{"noise_aug": 0.01, "n_mels": 64, "hop_length": 160, "input": "log_mel", "activation": "quick_gelu", "mlp_ratio": 2, "head_dim": 32, "inner_norm": false, "subsampling": 2, "positions": "learned", "init": "torch_default", "residual_init": "none", "beta1": 0.9, "grad_clip": 5.0}
Rows from block 6 of a small sound classifier, named by matrix and row number. Rows with one number belong to one neuron. Each number is 128 + 24 x the weight over its row's rms, rounded and kept within 0 to 255. All counts start at 0. Numbers have three digits each.
After each neuron's rows are labels from the 100 clips, of 14976, where the neuron reaches its highest value: "strongest on" is what is common among them. Only what is clearly more common there than usual is listed. The data: chords played on synthesised instruments. In brackets: how many of the 100.
# fc1: second MLP up (model.blocks.6.mlp.fc1.weight, 320x160), inputs 80-159
# fc2: second MLP down (model.blocks.6.mlp.fc2.weight, 160x320, transposed), outputs 80-159

fc1.274:128128128128083128178160167144128128128128128124128128098163128128128128128166128178157091128167107128128128128160128128128128128129153128128128125128148108101164128144079135128128144149114128108128128128128118128110128128128166106135201029
fc2.274:142128128128166128128183110128185136128128191128130135128087128128128129165128121156128153128128167128128068128122136128114128128128128141128082139108128128128164171084099164128128095108127128123131229128128097165128103128080160128128128128
strongest on: arpeggio (98); playing: arpeggio down (70)

fc1.1:160128128128085128191128145128169092128101128167109099106168156128128150146143086152128103128128128110149128139097100106176105128158145128157104169158156128145128128128088104128128128105128128092137151128128128167097128106128117110128150024
fc2.1:166170128128128145128109128114075128077128128128159105131128097128128128128128128123107128128077128134101128128128128191128128163128128128128128128128128101128143143153162128159153083128128128105108181128128088128113128128128128143128177061
strongest on: playing: arpeggio up (51)

fc1.40:100116112128092092109150137163128128102128114143128141128128169080128128095149097158094128093104128128113152128110178166128140171163114098105059172162157155128151128128091156128128116128154146128128128128128102128128128128148128099093166036
fc2.40:128110128128173128128128128138102128128126167164105128149128128128128091128128064109128093105128148128128110116073157165089128091149135141121188128128106128111128128124113128172096128151131128128101128128128128128143112151107140128128129138
strongest on: arpeggio (100); playing: arpeggio down (86)

fc1.115:128128128092098128060128164165128128128128107128101145070161128128190128128128128128157128128128128141128128128089154083076128128152128128166145128166128107128128057128056128128128128166128128126128078138128128128128164147128171145103128061
fc2.115:136128097050060128102108128128128128162128168128118133128128128151128132136128118128120093128128128103169084049128128140127128128101128128128032128104120128128185128104160128128143089128128121153126091117128161128128128105128115128128128128
strongest on: playing: arpeggio down (65)

fc1.33:128097119128043128128128120158120097128135128101128164128128115157128175180128128138097132128128118128128188128175128083128128148161128163128057153128174128173128134159107128108126105086128128128128128148128148162182128105106089160128128091
fc2.33:179128109128128128128128075128083180128128118128128153070128158128128138125148128114128105128140140175128063112128083128200159124140143128152119114129128127171130128128077083128110128142161136071162128128119128128128100101128128127128128081
strongest on: playing: arpeggio down (67); square lead (27)

fc1.213:229128128128128128128128169139092128083128128128128128145128140112128177128128118128180128122101128125121128128179128128128120145088128128195100128156117133147128128128070166128128134128128128128128128128111128128129128064128150171128137128
fc2.213:128128074128128128128128128128128128128109091128128175128128128128128171201128176154135128178128128142138144119128128128128137128128142121088128128128128112127128128128128128128167128131128128097128128128128128128128136126128128128134128128
strongest on: arpeggio (80); playing: arpeggio up (74)

fc1.72:056128153156128086137086128144128166128128128128157128128128128128128128121128128128103128088128110128128128138128157128128128127128128082101128128145128128128105124128157168128128111193151153128128179128189128128128155112187150100128150022
fc2.72:141174128128128120128128128061128128090128115166128160128128128234075128128126128168151128128128149128132099128128128128081100128128167128128128128152128090128128097128126128107107128195128128145141128128128128128128128094035128128153128180
strongest on: block (83); clarinet-like (46)

fc1.209:088156157158128128128128167155128128128128160128150128128128128128128128078128128128156144075154128115128128087128138070128128167151128122128081128128148164202128133128128128128128165128143128153175128152128128128158128128131153100128128031
fc2.209:128128079147128128128086174065102128128128128169121128149229128142128112108128128128128116142128128153156128128128128128128128128118128113147061128104128128156128128128128147128102133128086161171128128128128113128128128153063152128123128192
strongest on: clarinet-like (26)

fc1.183:105142138128128116128128128128128158082128128149118128079128128128128092070125111103116128128081105128128103128128128122194179144158128128120128128128128142128161111128151128151107100158148128128128150097152128183128128128128128165096149048
fc2.183:128128128147128128128128128111136128218040096151123114099128128128184128128157128111151114128097129142128128116175128128094171128128128128151142128128117128135128114128128112165128128080165149128103128128128128022153128128128088128128128128
strongest on: strummed (55)

fc1.185:126128128128128128139128128128128128128160128128128128088128175087155118146128162128151128110128128081151128128108128128128142174136128128128128083128166158128173099128128128074128119128148166128108128128187128190107128100128128128085140083
fc2.185:116128128128107128128128128111155128128162128128128128128078128218145173128128159100102128128098128105092127161077091128147103128128128128128142128154128128078128128128105148113128128128128128128128128128191128128128135094128128149200128185
strongest on: organ-like (33)

fc1.94:128114128128128166128155162128128128128128173128166145128082128128128128135159128184128128171128128087128128128128201128128128128128128128128098128164172128100049128123069173128128128104177128141128165128128128128128128110165128128128128128
fc2.94:128005128128146126102128128128128152224175098128128128151128128128128156128128105099128064103159153128128128128128148098128112128128164186128076148128128128128128128134128120128128128128142128128128128122128140128128107128128128128128128128
strongest on: block (100); horn-like (39)

fc1.158:128128105128118097128128128103142109128128128103128183090128154128128151113128087094151128128128128128128128100118128128128128149128107095142070169165162159128128105171096110128128128096128168128213128128128128173128145130128163117128138018
fc2.158:173162128128119177128095128128103128131128120128128128128146160105148128163108084104128148093153128128087128128128100128175128128128113089164155075128128088128167128160181170128151106128128128128128050128128103128128092100110128154154154128
strongest on: organ-like (32)

fc1.174:128118119171128128179128082128128178128128090128135128128158141068128128155128099128128162169129128128076128128157128128128128128128128128128128128128163128128192222128128128106134102162128128128128128128189128128128128128128074169128100128
fc2.174:128218121128128089128128244128128128128037084128158128119128128128128128128077128111128128116128105128128172104118154128128128128128158128128190128128128128146128128154066128128128112128128128164131128128173078128128120148129059153128128085
strongest on: block (67)

fc1.146:127165128128073128128128128173159128128128124068154128128128128128128128092128101087147103128128163092162111089128154128128128162152093097076128128158180128156128121128104128128128095128113128128094128169185087166128128128114128128128128018
fc2.146:128132157128182107128128100098128128128094174158105128118128145128128128205128181143151160128146180128146167128078094198128128128160090092128128128128160128151128143128128164166101128144131087104151128128128125128115128155091128111163170144
strongest on: playing: arpeggio down (53)

fc1.207:172108119096128116128128108093098128061151181128128128128128119090128183149104114128128128101167119102142152128128128128128128128128128128128083128128158128168128128128099128128146128173113128161128167128203156128135128128094128128128128032
fc2.207:128128128167128120086128154128153170137128194128128128128126131128128128176128118146096128128168128157128128176141088116128128057087110128128068128128128121128128128164128179156128128128128128147120128166128128128128094128102117082161128128
strongest on: playing: arpeggio up (72); clarinet-like (27)

fc1.143:098128128167150128107128107098128101128154116128128161128139146097154128082149128142109112137128128152154138128156128117155163146115156128128142164153128128149128115128128088128128139144151158128150128144145118186144128157128085182118092042
fc2.143:134144128112155157171128128064153177128128128128104134159128103128128165128128196114128128099147128128128128155056128128128148128131099128120088138099128093101128174128128152128128128139137128128170128092200128128156128128168160128128126140
strongest on: playing: arpeggio down (58)

fc1.45:156128097128128128128128128128128173128082150128135128128095128103128128128128128128128114160154119128109128128149128128128156185128097112129128128108155128159128128128088128128101111168109128153128128128128155128181167128146148128128128033
fc2.45:118128128098128128128128128128128103128128221128116120128128125176142133128128128128099156085128174128128128128128172128128128128089123133146068128094128159114172096128128128128128064152068152162128061128102126128117159109058128128136128163
strongest on: block (99); clarinet-like (68)

fc1.292:128109100128128105128161128128128128082128128106128174117102128090128150095157099128128169170169128128141075128160128150114128128140169099128057128128100128128123197128128128147181095169120128168128128107192128128152128128137114166128180048
fc2.292:128128170128128107145128128128178098128128162128146158128128178128128128128128128128128128161183087128113060128162128108081128128097134128113201128128128108128128128093128128128084128095154145160128128128104128128128128128175143128177180128
strongest on: block (68)

fc1.99:109128128128103091167128153128162156128149176128161163153128101128128128128128128147110110128128128149128159128156190070128128117128128128097089160128139085149164128128128101128128146171119128128128128103128128190128128128128128156128128044
fc2.99:128174128128128128128128149085128128128089128128114128128128150128128128075117077082128091128146128162128128180128115128101128128180060128157128128145151149156128128128128128128128128128182106154128129128095128128118128128145160128114128172
strongest on: arpeggio (80); playing: arpeggio down (58)

fc1.136:128095106147128137128128114128099128128089142143128128128174128128128128128128128128128128128128128128149103128164128128128128183079128128128072105163162128128138069168128128098128128128128128121128080128170170182128128128128113104074108070
fc2.136:128128128100128107128128100128147128128079128097092128128128159108159124128118128128150128128128128128147128160128128136207094128150141128128122057141128128128128128128106085128124128075141128104166128094128083226107156128128098111128128128
strongest on: arpeggio (91); playing: arpeggio down (80); plucked string-like (26)

fc1.129:128128114145088087144124165128128112128128145086128128128151128162178168109160086128128128128128128097128128128128128128128128172152128103128071110145128107128147128170084128128086128128137128158128128128195128165128128108099099159125139038
fc2.129:186128128086128128128128094128092097148128128165104111147128153128128078128174114128101128150167128151128138086128128128068107079152128128128094128158128124216168104117184100128151128128128128152139128156128128128128128145092150109168093196
strongest on: strummed (55); plucked string-like (26)

fc1.54:157088137180128146106128172128128128100128153148128128128128173128128141104128128116128109128106128128163128128128128128128128128128162128128128128159161128128128128146077093154154123109128183154109128128128126158138137157199128149158136027
fc2.54:128128128152128099150075181128149155088057146178105128105128136128128128128128107105128148099093128164084128173128128138094128144105117134161128096109128111128149128128128121128128174128183128105115173128128128089185128128128128142097128128
strongest on: playing: arpeggio up (66)

fc1.95:128128151172128128100128116139158147128128128145154142128149172075128151128128128100145147128128146128148103098128128161128157128146177128118068159143128128128148128148128128109128128166163174128128128128172128128101130155112146152142128063
fc2.95:134128128128128128096120128164113128128034104128128105109106097128136141128128150107098160142093134128128140084128128128049146128128072167128128128128136128166128128192170142105152128102170107106096128128128128123128169108128128085143181128
strongest on: strummed (77); organ-like (43); instrument: clarinet-like (32)

fc1.120:128128128171128128152128128158163171128170128128128170120082142069128166113106140128128143095128093128136128128128128128128128128128128128085105128128158152098072128128104128128128149128155128151145117153148128148166128169168128128083166064
fc2.120:128110128128128121128128128128097128128190128128149128104149128128128128128128111128149148128128202128119128164128128125123128128128159179146128128099161105128140117128128128128139128095095115128128128171221128063128128081188160149128128128
strongest on: block (61); square lead (31)

fc1.270:114128128128095128128162128110135128054128141128158171128128156065128123128149100128128094123122128128146128155169128135128088163100128128128084146148128128128104128128069128128169135150128128128128162128168128178128128128128128128128165056
fc2.270:123178095121125122112128151128143128128128128128094134128156104114160169158109145156111152064139128150111104128128128128100111128128126093119081128128128128128153155183128128159151128128128099128109128128128128128128154128128076162128128154
strongest on: arpeggio (96); playing: arpeggio down (54)

fc1.225:090092128128128150128128128182128128128197128128128128128128128128128128140128156128128128128178093128128128128189128128128084128128128128128128128148128128113108128128128128128128128128202168183126128145128097128178128128128172128128128128
fc2.225:128171128143128128032130125128125128137128150128133130151128128032148128177149099127144115128156091128128128128026128128128100128128128128128128128128128128128128128128128109128160128128128084128128169128128097128146128084128128133128129128
strongest on: playing: arpeggio down (69); square lead (30)

fc1.221:128096128154099128127119104128143151128153157128155128128106160102128145088128114128158151144128093101128128160111128098162110111145150128164128128159103139128128103105103161128128128128145140096141128106128128193103128106143128128136157034
fc2.221:119128128115129168164128099101051089097091116146128082164128103128128114128153074128106143128121128116149123094128128155128128128135143128128128128109128128128151165128128151128128070156118111114128153128056135128081128097154103128128128128
strongest on: playing: arpeggio up (66)

fc1.191:128092135180184128078128154148128128128128128082116128128105128145173128088160102121107120128128128128128105128128128151141145128128128122086144194112156128128128114128128082128103109151128156128128128089197163128176163174128098128147162081
fc2.191:128136128178128128128128128128140136137128128128128128128216128128132121155163114109137128128128132102128130128128170117196128119114128155128122115106128155078211128128128134195128140128134128155161037128128128132128128128128097128128128198
strongest on: arpeggio (87); playing: arpeggio down (85); marimba-like (28)